From a checkpoint of a small text-conditioned spectrogram flow-matching model: 16.7 epochs.
Rows from block 8 of the denoiser, named by matrix and row number. Rows with one number belong to one channel. Each number is 128 + 24 x the weight over its row's rms, rounded and kept within 0 to 255. All counts start at 0. Numbers have three digits each. After the name is the row's rms in percent of the matrix's.
# convs0: first 3x3 conv (model.decb.0.0.convs.0.weight, 64x128x3x3), inputs 13-25, a 3x3 kernel for each
# convs1: second 3x3 conv (model.decb.0.0.convs.1.weight, 64x64x3x3, transposed), outputs 13-25, a 3x3 kernel for each
convs0.3 107:140151167179182201103104135118136113115131097144160152138141097153161111155155117118114127114121131138142117083110099069113093146161145073114157117124162140136153106097106097109106141123137142138136129124132123132140068075110090102107117140133143141137149162155134144139158172152145169139117155161141179207118141177128147162123138131106107089151136124
convs1.3 102:154144081124096082175181168137161146143161129134150130135092119137111151146109121161154116126155105116109118140104110181155159101135138135151118108159105121145129120129135145123139130147144116132129167171154131148138132162130096093096131141137144176142110154113118173122075077111076122128148102139118093133125174143167124155141102136140156144091112123
convs0.4 142:114116130108126156111131167137132137137124137118118122084124127132096082160119141104073096084070118098070126125097094159104088191149107121123086138160135117140131135122137137127132127126126133119122120112122116115116136117119127104096129108112149107113132119140134128161053075065123206165068089046123120131132117114134123107104152184135146172124129148
convs1.4 174:114134108150125084107139167127131174184190114137143102135143111136156149129138141128107187154104123148131111111121128104092123123106120129112149093138109134152101164135116162121136092126162111141162171164160128193152105122139174177092171170101104089149166168165134130153163138116083098165149133123131131103109104144121147132127131090104137125113153112
convs0.5 101:145150143120137118194191163117148141137159141134141144135119129102107145101129165098134125111144126111141124146130093143138099151126098163159162133114116127097116129145128111127136116127142127122133130112120111136129129139145122136118141121129115111107115129131145144129098143087081133096082166119065089103046064093069076076150093120132081107152113113
convs1.5 067:101106110091091117102088096137093089141118126172133138132108150148116154145095134124161103146144123092143122112117110137109121130083092150156136148168155144166143130137174114148151137086113118135144148153119135171128102128127127114128157076139150130162143126096085189156101109079091081067078136117154143147151133139140128153121164111106157110177059145
convs0.6 095:068097113134127146020051077117128118124110125120124124093069141144123162120095092139142138142153149109126121186181091135150087114117079122131137075072089127088118144136121121112125116128130123151145124130118136125119137139154123133132095091117125147138151158141163169154099046090133156123247255205122122135113110115157166161087079126092078114113112133
convs1.6 089:107078116099116087101113082124114112131127129113113115112149135121138137145118142102094135120111113146170145109140133107091104094108088130146134169153145147184127157122112139139123125123155133133134118146142129149140147121157119146135092139123137118125146114118122117136151152119154112122121080092148156146159118134155115144125141145121108160117142152
convs0.7 100:184121096157099085165104078136129133134115124123131136139163128119123064065095054138122118152127112145136118087089119070081107060073120128143174114126144133136107127117126142138138137135139131132125126131144142139141099103117112107137144141142125130100119132127119129125089125109097092127140149159090076067093081063051074054161177137147168083130161104
convs1.7 106:126119137123109103098104113111133135146122105125140109131130112111136138126136127121099144118117108130124153167126071140121080082138160133115143145141136125123150111134143190152098117134119134133142127123121108129148124129127165143099104141172117116128169148225162138035130128121064109172153115107137139142124137142155146115120139121047138175130128083
convs0.8 121:122124124109100077115105099119128135123111123114106113128133164143153177123119135139139134153167146116116096110137147063069100092122129121107114132125126142133138129135123138134119132130132128123128141129116128147126141126128137121125119124133116116133124131142128133139116142170033058020164107139123135139128127114172182161128131134132136114122128121
convs1.8 113:166138159134141128104111128126125118105115140127136149135144145180168161118106140135140124119099128147178168124166148101067082172184157136149134108081070140196172098088097131153144086075076133148154108124099129153179140150137146134130141166154085119114176139096098166184126148138104142108106133122104112104156159149117123146121106124118113121103096125
convs0.9 093:119126123144159152115148155127133124121111105107112108112119111139127101138135110137139131159145108166147109168106131162079123140071102127117186117112174114087137117130145134149148132145145106108148088108161106122151144130149145123122152125125107114130101120146126129125131135132121115096137114111183208167194188179239195145163143114173138079128136075
convs1.9 099:167086063154130128147144136103129136126121138114115140101136128083118129092124134157115127229121090157114116053158175106151129083144111161140120155108092166118114100108111123137114086131122111098084153132081156154093125102112144107093131115124153149168168173162156111106119121152107101197119139183087145138085125129106132132141120137080120147123131126
convs0.10 099:151128152123109127115102112127138138115133110122122125127151190148150170111088111162181139097147129080111108161136094129146096124154089118092116118097094129137130145137137121138145121130114121121121127125126134146140131148124097138123104148145113109104115122138125105124167182176128139146191183175115103106103106106136148164084119130106152182080130191
convs1.10 070:129179146143135154099089077138130117115117105104085108133112130144141129113142108125200148132158117115123098123125096109120130120156138116160132131174149143115114111112112152148140123180122127130125138115108151110114138138135113131153127162119129124130112133107169137109088061093117090113108106121140127148154163167123173150130166138112180131091192094
convs0.11 087:112140152081127139114143140130126137135124146142136137169181136139124122093105156139155128091137141115138169140155055152135063150104048116119128131097087155124081120129156120123135115117116106110120135129120138142124137133144142123118129122107108110097124121121129150133131199137128226158109165142111114138095097111094115133154140075126128093108123133
convs1.11 068:177106153109083092095079149119167148109164129101138126144124141133154167102122138132203080157185140098119082121106099108156150084096153092124128120164130121142109148104130131089080114079131122124119104108100099118108128112123125112165123085134135108161109107119127147110071121118126112131133114104137115101155122121153148140131136104127119109155103179
convs0.12 056:128148131159159176099127166121117145142155154114132137102097049093096100140150136142161132139125140126130135101108111117113116150118140125149143134161141116134125163150112145114123138151145138139156146131174137147147119111114114119126133124106147146142138155146135126132132135100145130114141178186090116088083098088091108117188174154185162164222186174
convs1.12 058:098130113089121095102122110138144114133177133140146137155133162137122137112120112114128100142110116132136149105089084121087110102096089159141151138170157145159163133126142110126126129120149162154132149140142142145153156159146123132167180140142139099150134112121143134144097073082097093126080102102156162159168137154148157152108124108117126128121120122
convs0.13 109:122110088140133113132115081118120123104111111133145135168167167150131117149131127135142115108114107145143141166172189048049082105096117113104113122120106095093094118127118120135131132139132146131136147150134149149158124123117106121123125119128106108113128141141120127125137137126097080101094110109115123106114112086136123104138138123152179157128118123
convs1.13 121:116103129115102108130149153129113128120136136097120129129133151107101096154161157118130095138171151128166156152168154170216222138147130160175169082097092169141149129099078107104116113147135126151118125156151098100135122120118132154154134156156129113159144151186168147122110111126104101097087095076128130125109134120118135083139142146101100121100112122
convs0.14 091:136126109096112061167149133107103102108110122131096134158162175158135135156137124120119118117117109120112098122157184074081130088111150117114101122115120122132119132137123125103119127139126144142133143150138138127124143147130112097107131123125108104118111095119122127132097107105150141125103127124082085092128124139089085060153167172127138141101095094
convs1.14 117:114119120114112122166153143097117113112134150138142144132141136159120148103116139145178147147153146053084083167184152140146148111084090176179145113090094142156157132124107119135134126118117119150117100141112142134111107120128144181154096082093106148118160139115128135165088097098102082090108120115088097111107085114106118119086090100099085097147156136
convs0.15 075:113086159124122170127126180122125132125115139130102112111051119147106108153092095120096122124088124113086124111144129105142111078114100152158133104148113151190155145134154115124107117122126128119133125131136139137153150135137146118134132111113150131132137136136148151151097093078132101118074123126133156143139149119125148136149144172148134153082101132
convs1.15 085:150145135113120132093089140117184140134167143121149133100136135095138125084122144100110145118115113099110098106074106151100138116107106106162114153175153134141132131059146128065121139105136122116150152130146143129128148164125123152121139110114126121131146168138152128128120115150131102115119110104144121150112075124109087121128120141112096107134130135
convs0.16 104:109098089099095101104119123133139129132136149125126140200173165199155161168156157161185179155160155116134143120145155102123139116117137123103105157148109160153135129122137124118120134134128127135122137138129125121129153166143156143118147143135119129124127115104121132118118097093134084079122092072107076077155138126200191188159159138194209213183170163
convs1.16 065:088127115123118119118156111124088130131080118148126166130131132160147135175137139144075147130061112113099099134181107111120097101119113142101138136125124134128158116153122151138134156131124154147136133171118125149120144142138115113146117132136139188138170187120159138094083092087115118114100088111165154158169128142143122150129142095136137120114160111
convs0.17 090:155127122136132127136141131106111124096100112121114119126148138116125129123123136135139117136148126126141116071054097068056092097105122092100119143154189132147157130140141129121118150124134130146110120126129113110116138152139155144145142125112132119124127124129117114122132111126105120125116135133089113107153136126136127104146146119152149128156139110
convs1.17 104:110094117059109118143145088088105115127129146155168117133136128147141122083073095172126109131154132138154170137120152127137138123177118146106177128123137117150090135187149142112136151130158118118134108118143112121137150143127127148160106109130169131174086140119110188140124160112117125148077083112129164149123101127128117129117120127168084145120059098
convs0.18 140:123117119144160159116139143127138139132135130138138140113084074123117090137112052129134142138128141110124138116154124106154089133184075141140122082117080136146091118120127132137138118123141118110126088097103085107119120119136136144134148141130120133127114121123118123121144115134126056072111133120089091141102099141121119187113140130110116138114124152
convs1.18 160:132118121114098098112114107126149118113149141115165141107123105115139134112150108126104099114089098128125098119125160142145236132133107137111134092115145127147161132108133132142174141100122114158157148132130138117101145121157154095169107113151134121112135154112126130123119150109101132092158124143137111150099113137143097098138114115130143128138107080
convs0.19 076:144135151107112113113109112124119126138151145138152148132135124131148132108131112124118119125134142131137115031097138088125136135150166087098126095106171099103171138141140142137120133121125148135135125135109132127138125098113144125141160158160156165144164160153140139142114098124118115139118114144152157158117097110233158133131157149129141149134138140
convs1.19 062:136116113114118085115085102142127133126134123134146140150138111141160118155142116121129142121077098104097138085109086096122140116101111163152142142114151129125174157170130171176118112152112104143166132121154148167155127140124143132123162147092184121149122123125141163129102076105116099096108087114166149168162152133128135163100088072128110102145182127
convs0.20 116:152143124173161141194172163140124119153133133134134134123120136130114120132127123128125122137121113121109116069109151072112126090129158100131145132143155104123122138143130145129122129120121134123133126127111116116117106093126117113123117123152139148134139159139133132133103088161106100149116123144108086079099080086083054057151188178119161143088121120
convs1.20 111:100048128081038091124082150153148123168175132161182138144161128158177138142172137135044151096070099120112113093124140116107112121110096129099128120110126129105130136142125129168135132195134121115125161133153116105115158140159116114126124140127106130122083072117125082135150168125144178135108157146155151145136140136135133132098087122103127091108145097
convs0.21 071:095120133143159172090098122136100122124124135120121132137144114137147156135148157145148143149133142173153176156108127121114114120108116142114091116122098140150124115113135119138134127129143127125140130107103107123123106102119111131128120119127138142132142125141126129126119125174124155209169164182216164193200182160184180166164209175169180179139163202
convs1.21 058:116128117081091062089102111120122155124149149115127088119173147143141155125170111103149132138132114099160129118109111141121115096103088125123140146133170149142127142154150093139101078153114109101130132113135087072110118134116122150137125127139163107117130110118151126116110108108117124088123123110137118162145155141137123137133098128137096119066149124
convs0.22 122:156121113185164147119123135111116118121121126111109124109130108126122134163145167110110099131158109149135117120133139161193153192142139116086110087105091147127112112122108133130127119127119122116110105110105099108105122126117117144121143127127117121115110102101136137119149161155153203128138162149137115103140093086155109094079119098126126112148145141
convs1.22 141:150200141168131147112102109145148141098163110123097112158124119137098133117127110151124152128163114111133146165165145171125157107177120152152156142165129153138154098149125093121119123154119115072116120155122119120115117142122101167138094120128143079118128110100112111125128209132136160152143142144165213187170138187152133153110130128127152124172165128
convs0.23 100:115126106128134116153165153121117121126131128138122121152111091136106112130121109116118119119121126138121147076129140064110120044092104103149131120123137098121133142131125144143134123118128151143138133137146134127127127137136120125114130144125140149138127125135120121136155154149126121105127136163049060087078095096101086103110081065091080062134135103
convs1.23 066:140138125126135146122118070135124131139122154132151156146142115120122102145131112117176169119147132109115133092094097098130109117119102162158173177188142151120139135140105113126156079120121139149128127117153153118119119114116119150119159180120133121140140121131144115123106102098087095087111094083162155133169176136126143142138140142090118113091107110
convs0.24 077:100122115151141149113116124136134166135136160120118128102117115123127127146149148145134107119152118128144139094102153110109148115108152114107100135091107113078093144135112136137125126130129119131127128127128107117113123138137122151125162139118121108111117102107121126122081124114100109100117142133213218220136156164182191186122117131094110124142179193
convs1.24 053:117113118063108116105117104120106130122127108132110133159142134112129145138115155131111103128146116138131140105061081110113146128109163091142134115130130155162145141133145153193149148129146134146144152150173141139155127135122129153099148166157087169129112163109132154135117112128133106087098124071127173125154172131145151169149105171130112139150112153
convs0.25 107:148121118143128130141145148129138143134146143146140128127114112091080098115110129103122085127148116086122094171138111130105126135103136111082133121101169124115210131138160127149152138149141113104113127123130144120148101102130107105120128103121135116137144123138159132128109112131093106075112114126136087076137087075164123141158135109146129103136134091
convs1.25 127:154157131129154110110148158161102147138132137102162091143157125134164151131105145125135100147128169114094117094156104128113181113158075117153125146114131109140111111171148131143132158120089080126137088140109107181131124120131124162139140117108158115142114141123095103121132172126106126111102162104098108134105156134083125127083159142110114133121146127
convs0.26 108:166172147146161106201198144113119127130132135120128131156149164103118159079099178107118141144139120129124095086144125106155153127154190103070120136098123156137144133129138111122117115124120137126129117118122147134123125106136115085087120098099111125133133134156135133146088117139153158192155202247089129131095151161130161190100123137156152149122141172
convs1.26 113:104131133163108101095073095136137099161153101135161120112118107167143104115108111148161103102145168124127102183094078149109107097115137184174160121216158177149131106160150108164136137113111135138154111108148106112123134138134116118101120122140156048148134111134084131154150108161121124146128108106162134140137146133121127095125155130147123111108139156
convs0.27 098:160113106173125086151081064133132123152134123137133126173164135140120106109070044120116149137128102133134117078086140082074140065058137134124165108115158139106142131128110155146141140126116139115132131137148129132142101107130097104125122134138108126136133116117121130133119123097134132097176168143092126118097114129043044047126125143196147087141130065
convs1.27 111:154122084081108182122112113100116113097121135124116139125145143130126116132125143121116161182147096101143146023099244143109054127113115128120142139132109119126144120164148064134193158123122136144145169135169145116133123138156153136130138120127175109102083132151138129133139126079130138110103125123133140141120134159119121127179133063136142127150118134
convs0.28 106:138167154156178141124159116128114147135122133133127133165171127123150169112100129101152177157186155114142065109181200102138135146137151174109127113065097099074148116126121101116125131131133156146093127109102106124126111086127107087124101093142146139109138121090135132094144134166175142143143134135124148142083136151116149139140120164126101139159145099
convs1.28 090:132065121080117133134138089141125102143120140155129145092154140122145129146121124184104108125123121097150163091091121137116097165097109158116123151143146133175143155117102107136158128147122137146117119156145117152147134123144138152132133175123119163175107104115158068148081104139110117113085118124141142154154153142160152137075138152154115131169092108
convs0.29 100:092114036151149106140138097146140141152133120135134135098134150091143165085145151146133135150138137129123124139188118137152083154183061097135133090135110115146095126124123111126129109113130099140125124136150110126139103100129112105127113129137129141114119132105118134121123100115083144156138170185123139104072102084091111086114165137107158133136159142
convs1.29 096:151062151142106137107122148119167165137157148112156151115174139131144123102129112143122187112127130146139129133130131099102115118185122117169132112124126129175151117098135148147136095144137117135165107136154142118194138147166119143164138128151142146116136151122134208082076122060118137110115109144109118121139160136108121113120052133133125100148136111
convs0.30 093:149159143130110124132110101136133134143129135132133143082104115098119119112119115169135122170134127148138119083154176073179155053179125096115111108129109095128094145120144142132145132124130120125113126128115128118110155092121122114111131152136122131140119142128112126136122095151137109147115089126171114127091087099111080064117162127098155122098140135
convs1.30 067:138077128101085140113080093160124159152125151133105145108143106119141132130177133127065153106092107153112153148106117116119088093132097136156137146124115171120150116157138100139142070173098146140142125121146139116119128134141131140144134141157123149125140160113135141144135156086123119096135096153128159135147178152132163130125089137105133106054197046
convs0.31 094:149170165135155136155152128106097087110090085145140137156144169147152138103107110123127133127108120184162162126105120111112142120123134162169173122117142082100096132118130130131121139130124133115108115115109100098104069082090134110117141156159138166157116122125116111125127144118157169149150162171144126122135127109126091080190168159170167131115104077
convs1.31 114:119128151160141105144128127167178183100116123127102096108096120111086145130138163107146131110122122176134154149143126125146151155162093122141146107140135132131100104093094143137127124134115133133128072079113088108095098133142103127121135106125118113140114138140173159134123120128130123128145160183141131135151174149145183179142147106156137148101130137
convs0.32 083:140138152125132140178165140116142147127134141123147144160136152132130134130110131137134130126134110106120119091102105109124151083120138097057125086077126071063131120121108118102107117103110121122114125114105122123124116128108120126115120117110105106111120110130124138121141126123151131140127141119191155133167151129117147128117087122086084124136078105
convs1.32 080:089101113117117125143125145130155120105146152141146126188120121153095115152108117061131111154160174113129142091106077128155143126131147139135119164192138136175146123153154120143135146134101140151107125140139124135125133132118159133151171145118135151139117111125117082119156148156123131132091149142132160141116132129145125133157177112124112112192165132
convs0.33 090:145115101146134116094131117149158136129130139148121119127179131105163160097160160132128115113114102123111103086091127129119125118100064178182125178167150150154156133134145147132149129134128144129144155146145122121123126142144131131140117088080122117097141141113135149151089102123097119130117148135108152167105122118076095115168173162152180169107137119
convs1.33 061:058074080117108085108115091111093100151138126147137110123130133118140152124114129143160147110131126107133121102136116067123121095097124112176150148165157136151151141113146099106094128146178143125177145102147135144178123167156097103102130114138125147174128114154142122119095116141081064115117064094142165139166195151174175149110108098154141150158126131
convs0.34 089:122120136141174150144189152139146138136138136103124132095061082073063099098101104124168141172173134157159132141176130157177153141166163076056054101083099096090120109121127124130132138133144104095096119129103120117099146167140143152137120121122130121128114116146126138126146196113170140055107065113119106123106113121102106114119112087156145130116119082
convs1.34 100:143202177125106145107081113094133148132175212089110135104088130130089148119072111129168144096142133082135133128097116128092129126158163095139131116180167103148130097124111105101147120131128091088092103140122129134164100119116131157149137155143131083102126098098135108139137136155127132123138136140135144143099102103109082098146126121142127127132102104
convs0.35 110:138164159136137132099132102143138140137132142129132126128115110120143158060105139107128113143170149119155119133176106124152137172132174091100075107112114136093132121118127104131121144140149144134140129119110115126106133122143125121137156130157122123124120127127127137124153207224081089057120131127139131118095106114202179144149166137118126124099136134
convs1.35 116:117044157102101114145157057137131112138134127124108138138132140136129126120139127124159141138118120138137127089120119124129109131089146109157183141147138136125127123113150127126129124169103124158113140125137144119124120103150135137127134174107151136138140119106125097181114123113102129132122140101153150132139143134129137137104119129112138135140161151
convs0.36 099:097135100095122114155159098106122127118131125127117121172155144125139126157149166078093101107130097095125137107078079151161164061134139180150128151120123165118155111126128125126117112118110113135132138133126110120100112095111130114110094087086125128127117121126134138144089102111166153123095124110115137127123153122139160127139145189136124119144158147
convs1.36 178:176140206116112107132128093125123184150114148127104164122086128141133127150143095116175147141143142135124136110153130121174124160170100099161171142164135145149090126104099116153094112096105089097072119101127125108105138161155146142148141143123099138166110144096131123097144149156117131137076111106129103043127167092135124102105084131136111140135150127
convs0.37 067:172160153142112140136127128144140128137125150139132133146119137142156151131153155099092100097119086128125100109093058124114108181170152156143142167169179141164170126133133129145136129137123152129138141127129127137144123143138105132149118137139132114115098116104137099111104113101132148149120147129143193147130164137204231177137140126152136136133109129
convs1.37 056:063107099071100078078108093135115115102126135130137152110108127136138150151150138139160123118148118109130135098111115106128099123119086163155162149146170129158170145110141128152143141142113144137085157137119150140128130125106144162133106148084153118112124096101122098099080090072096089108083086099161144160171140159156151165094131127096129133141144123
convs0.38 135:130104130097073089164106127131137146134131125135144132129156134095107093159143100126095118144101081121112110113169110097158107151188110109101119162152135154159153132130122135121120133112124115117119123130132131136136140127117161153127146142110069103144140144145191154126150115103177160113054032086074055081110064081118084100073090178101082172090102167
convs1.38 136:098060127123112146124166154168103108172104108121111150108150154116120114128140111163090077117108154133092161094116173163076099081142110149087084139115107091136135116174101127149113156115096146172135120173122131160134169117104127128118105133153163128159136099125103113131137149109147140145132106119094139160153133125144155139125144099131115104133133113
convs0.39 081:088091149082077120130122188125126136134131133126133124058046105128120141134114125111124152094108124095108138128152137142152115135130125105116128100119115099112111128133129128122144135138144126133132130143145110121132125125129118134130132141128138165127144124140119129137160153177103072104113134184224220207176191186173172181120107104133106140087072096
convs1.39 074:114072110099085110111149098134139134154169135117144127118134111133115108161111096123135174120087112120098130084052099082057096113101139147164187161155178160122144118150147117135140124146114113147121160152166154116131145135142137107111119132140146130152104093119150069140146129136143122115126125107158140177150146145182157161168158132159199129116184102
convs0.40 121:130137104175188170123118123127129119125125109150145143124106166113109138115135127156120146131058092160115120115141143125156149101148115115118124126148158099120134109113110116115113128131132108112127122142153103122120140098110112093111139146152149154159133151137105097083122129107157147184126124131148149127166169148159165133114129171136096111149123128
convs1.40 137:108122161092020077086063122098091137192170143145095143126155101174160141138154113133106136112104152134147125101144124062085111146105109120157115097168146126153088154145123081053128101090111124105140215120154139132137114134112172184147124178121134119103060161136104117131120137118111104135100147126142148131100101168112114117122132139154122134145152120
convs0.41 104:156174149103114120110098095126125132117130121121124129133145161082092116121107123161156144115126121108132126086083151160151157133115110132108111164134144137118142119131116124141142132138133150146109132142103112118124155154117134134118130143132122134121128123121125116104096083105140124100141109093093090118114122152135098079107095132111141198109142142
convs1.41 068:103072113112109106081076065139123113154150136142150138121143110145148117125119144155096146120120144126100129113073081113097105123080131120120144102117152142131164153138135159132123167096130107161145129164156134163134113112108146128100132091131107144154129144116114151162102120121120146104108115104169148147174173143146123142114115130131155136197130117
convs0.42 089:178177143136165149114140120130131124139129124132134129149172164135134145103126134110116080123124096172196142149152110162129113185148129151158130117099087144090085131131130136122141125134149151170165142161166129132120094127121110119113130113115125103122144110108124113112122137119171212159135146119117161144127160149106114112138147125155157154171180187
convs1.42 068:110105133117109059138104113117106082094133121138129105111122129084088129123102125145184123128140124129176132132139138158143151118109105129173133131162126101157109091089117103128168136084206128138131153166147112176135130126154155142123149112125162101135129132185153131140127119095148136120163091109136156124125151140144131153099124108168111150183100227
convs0.43 111:085098099101081081170175156132110124129124134113105114130137151141145144158170182113113112122133121107115107129155166097140138119133152089092081092097084139121123143149140115116111101109102107111102123127127143163134172169168126127109097089091152164164125113116104123121113115112128111126111103136106125108134132131080081082109128133121149149097104092
convs1.43 138:120115164111105152139129104108102105106124097111153151088118137120105096131159141145136125155152112104075127145120116140165140073052118123135100127130114131088135155110132132085109139149132131124117119153145123152141112091111135151136107104103133110145098112105141133122111159142105090108146148121109127132138127151109101098153203160142146160119109089
convs0.44 136:117117126118100111109110126138126121109105122101099111102128067133158093121126117089048074137132121182212187073091086139093132150087134134147134133126129100089087148127116144134122117112106137126135158145150149142130124137117147161135145168141145122138152103119149119124120081071146148116148147109154159130152141106123122105157184178088126112132148149
convs1.44 136:163143141145145135128146118122148084157145146147101167123114155115107134086095133140139137125173131160191094140084108132103109163163093166157101144162124128143153132136127129148153119123184103146147097140164112114167123164137120142105110123162118155127120117139161138112108102128147147124131143129123097151105129116105146113152134155122140119107170114
convs0.45 070:132109133103080100124093109139129133142139123119146124111114124123115117171161146139139145134151131122156136155108164105066113121091140150133112143119135114115118129136136120119138127129134129132140142146128135125138118154139121134156129129152117088089133131105164136136113096078132110082115093082101094097117137142133180211129154180149184171142143161
convs1.45 061:098121097095101069122089093129109128137135128159160142144133145132137127131111124121126094104122112090116112082085094088088106100064094134140139135142134140140163118112146127161133137125103159158124148156136146155143123148118144175119129150141146163129138167148135160156077078066073113087088131102182152185131170168154156162134119124119117123158123130
convs0.46 076:165163138127144132134127130117121115116119111118123128136137136155143145150140133124148124149174145128121119148130131125125122118122125074066076103082091082068101126128107122104106111094098101092100110088098104102106110095104117094084103090090103100101120125118113132130103088127163168171118149145087123094126150129114119123127138141144163160137145150
convs1.46 066:152158142131124104098099082125146129077128118129128154141118161130089163156082151114153094129159128126146111158158141113126135113090171141138117133145086143126112130123135104114151126100102125134117147158132162178118129150138123109104135131117124119125163095118115146139102082126132120140141135096127117158137138129104110117127143119150092136181066138
convs0.47 118:150164155100100082131125092118120124111097111120120122197190154127120128125130160112120107170183175167173151136153149070083123133126154138127121159147135160151144132134130134132119143145131117115122121113122150162153138138136137130112128128116108093116087089110139158160082131159129102036168150101140147154104101104162146135130144144146163160151136127
convs1.47 102:154157132098119127127124139118141129133164173144170111136147122109099119128125134110101128150166137090126132124096125158173150151150116110121121163172145123142164134138115092095111127104090141143107075130151153135123132115133182200192102073113132129108111121092132140137132148144071069094111120118141165161100085123150170141134141151116104136106136108
convs0.48 095:133135148124132130122130127101092085096095085139118114116111123153141153155157150142105114116107104117101108079093138035065068095087068129142141141150142105109118145128111124127125139128118133144124116130131115106112132107125115113125107094112143154154144167153110109118084087106111120115104131126128120090098096050098089048155145120099100080096081078
convs1.48 107:155055105102047092152091141131140106163136146171167160120131131143143135147166135117125119093104089117106087153178101102114076084109074093118122111091104128126126117128078134167144133159134117091105119112118124102121108107126095090120129111112129124163139109106121104104138126119142153126110126102130154117154185150138149137107141124145161114133149120
convs0.49 081:112093120108107119122110131134153139132136132131126144120133157129140139151159165117114104136136135150137132147118130158110118163105133141142129124125123102103114115130127119139137126139142127132137139136138126140124106116088107116096119113115113116112134143110121142128113132128123130128103104126077064058108107100092112096131112106100120108133157146
convs1.49 063:079121095100079082107118081114156134139161128153130129130147134117128140117137134146124139132149149141160110113089069123090113156074110186143173162137149164128154124140138141155137133149132154136110160139110141160130158145136132148145145168151105107136167131137153132159105100093090130097090113105163155152138163181157134136159114128116150097139147146
convs0.50 095:111104114101088116119110133144140138153138125147135128128179141083114102121104101119108098141126117132132106128132133100135142107139150134131163108128142124129164121122129115115113109125128119131125100112130124128127123141136111126117122122132108119110129149135149156137145152146176184148147171185121119134143125132152144151145121117149138143153168159
convs1.50 088:133140094129122132145119139133150163137128145115119152126111143108142149104132134154164154130128095147165097131120120138134107132103105126120074140097116136143137135149128132174151093109141146099125172100120187090122148128100141123126124125132105151171114120101082095126123185138112170146063092122121158119133140113093100097141036134118063109146102142
convs0.51 108:114098079181186169134124106132132131093107090132115123130128109135115101100103122145153128103123097127115089129176187090117141098116131073082070069054055112084093124145130108119105107103122117114126132140140139138146156159150132155123107097086098099105117106113127144142151137122114126121165133151116116108105098093091057074120127135130155140144131111
convs1.51 101:090106148080057137106109133110110123143112101130133115147146140117111147129087112141148143147160115174197122102089121132146103164200174081098062104144083118114092128108104121097116135131146134128119114154112148157153130155136109109118145151140115148154096133147170191128128146108095135136097098105108107113140145132131128137187189116153198151082087151
convs0.52 094:088077105148129161121110117141123134119127146123127133115114085109100063176139096145175153109105076150125085104136105108140127091131113170152160153147162102134149112122129123130120142130121151164139137156157119142149142139145121142126118152137169169141159155143131138123087119102091055064175137109150157173153165193112134148145168143141118118159126093
convs1.52 063:087081100104099052134123092138079094124113122133122113124099145140125127129116114123136074127134136163103162102091145118117155120109075164157144177162131181150160104132140118133150109123127155125127141124116137144145123095138128101136107145131161165140119123150113145109086115095112126096078133106158151150173139131163145160129142139121158114083157123
convs0.53 078:093118114131124132149139117128112129123126109132136136143184167129137155098084077130120122129160132129152142146126150137132141125151142163124146125083117126091137123141134119114135113106124123120126109108127109128113121139134100133144119146152139142133128127124134129126131151137102121104117134113125145119096091086103121129124121117118123113116112124
convs1.53 091:106127118118131118090124137130095099142118137131108137156140143131110112131130098143112087143129075114130122126096111137091089116098081143080112172143148129095140140136119111103055118115071106106113162158129120103132114123141139155142128144145148189091132191144131129076124177122145164129117182114136138132128120129146126130130117122111119157090115105
convs0.54 104:126139154108130149136133151107126136119131127131131138106110124123152158137169184134113124125108107129095114129162155129163140120131137108118114109113101086096111135126133126115120117108101133123125135121131121119113128129148137124140113103107143134138126132135131127138107099107120123129125120133159166166132152158114120147154148169108131158114125167
convs1.54 137:094080147083113153117137113125129159093148153146171139145160148120149129150163135134128153118172169200099099031139210088149139135105086097144179149108119110124137161130125095129170145147131136147153096147150154149129148131137126174164154115111123112154129137133151142148110155120170132109123146134138126121134102102115134172151163101207110073115135139
convs0.55 101:136115085109094083127116093141115111145112108134117113117078138147092142172148171158093097188080088161099092090121179081126204092171204111155171108166170119133136129128126134131116154138134114138171127145169131139153137118119137105096129106095113154156124152127123132102141160167103117192126138179177199181143141159128168169146107123152114105144080073
convs1.55 098:134140104133155111118124095119112116139106105093080062118113124133119148131112108105120080124123079108144062094075116080032054120070101097132121094114088118154112092106132117105170087100151120110127105125142137140120136163170142157153121155153132117150140134143128145173132096124054026069085067114123129154131132150118116144134133133134125135123116174
convs0.56 105:100086070092106106099072085112105121138134140133128138090096057080112097075110108129118103123114098139117119101103144087094131131167183099100113120128140111128164121111125138136135138154146126127126131132130134136132133116121152141119142143125143135124132119131133118128103121101090108146059079106121112113128134144132136133160149146166153146177156134
convs1.56 119:122110142135129166080091176143143115147140095141107150111123092172164170127131139134120093113075104128120119105121096114122117100107111116115118129119117155127126126127120145174146106174134120149176149130110111144130119131118101090114145143168137123111155153116142153158135134127120119111113152148119138128134155160101128109131102124104143107119113118
convs0.57 074:087107099113094107117105130124132127126148142121145142126120108145140113154156139134106076139117142142148151071122049123130094143155075166150164171177176150159123143136132129152126136156145136136146148144145131149137121122105143132115152136133128123116125124124106119117135169152171152150128145136088091072117090069105105094168149093151133112131127116
convs1.57 058:123078101091065112083096110122139146145156181164157106137120128108127118153129130124106130126133131136124132099102119097105124091144114147156141144145149107159142111109127149106125145125162118163128168148136143112108143148144136111147131121126090107167126176142133193174077078119120100119101118113157127170148131164140151146139165136147125137150109144
convs0.58 089:133118124141147114128129125106112133115108125117110146076101115086093112116108116110139137088129133109147134112133108143185097119181127087079085131119109106106102120129147117132120099104119122127128133123134129121124110143122121129122122126137151135104151145102134135124116112123120144120083111113129141121153140122138152137085101126079097132088120151
convs1.58 089:140144196107196152118136161133124116146160155153151114098105127132122129141122112097115187117087120105111123143107121149084126162094131109150154131158157127142116136095128134100141159080154156119144146147145127127182128135115141157132123153120105185129152123167109118148139145151124143143124136163141124137153130123170127155152138109127176133154173111
convs0.59 081:144162148121153147109139155138143148117137136137126130145144135138151129164134138133135152126136157115101141130168111170185142147163106103117116168178187159175141135129128126135120115132133107107133122130141132140134137132143139127144095117129106131121107134130111120125131116147108119146092121134126111082059050070100133124135145140132121134155138140
convs1.59 094:111099118096100116116129161146139115134134186174139155174143150153148122132144120113115104115147160155137134134099122096114163120088113101144112104122121124147121136150129119132076134126111171123132096115135136114126138167085123126158148113107206119141126085126134100116165126128145153150095037083135131139114146117138113125087137125135138081093162155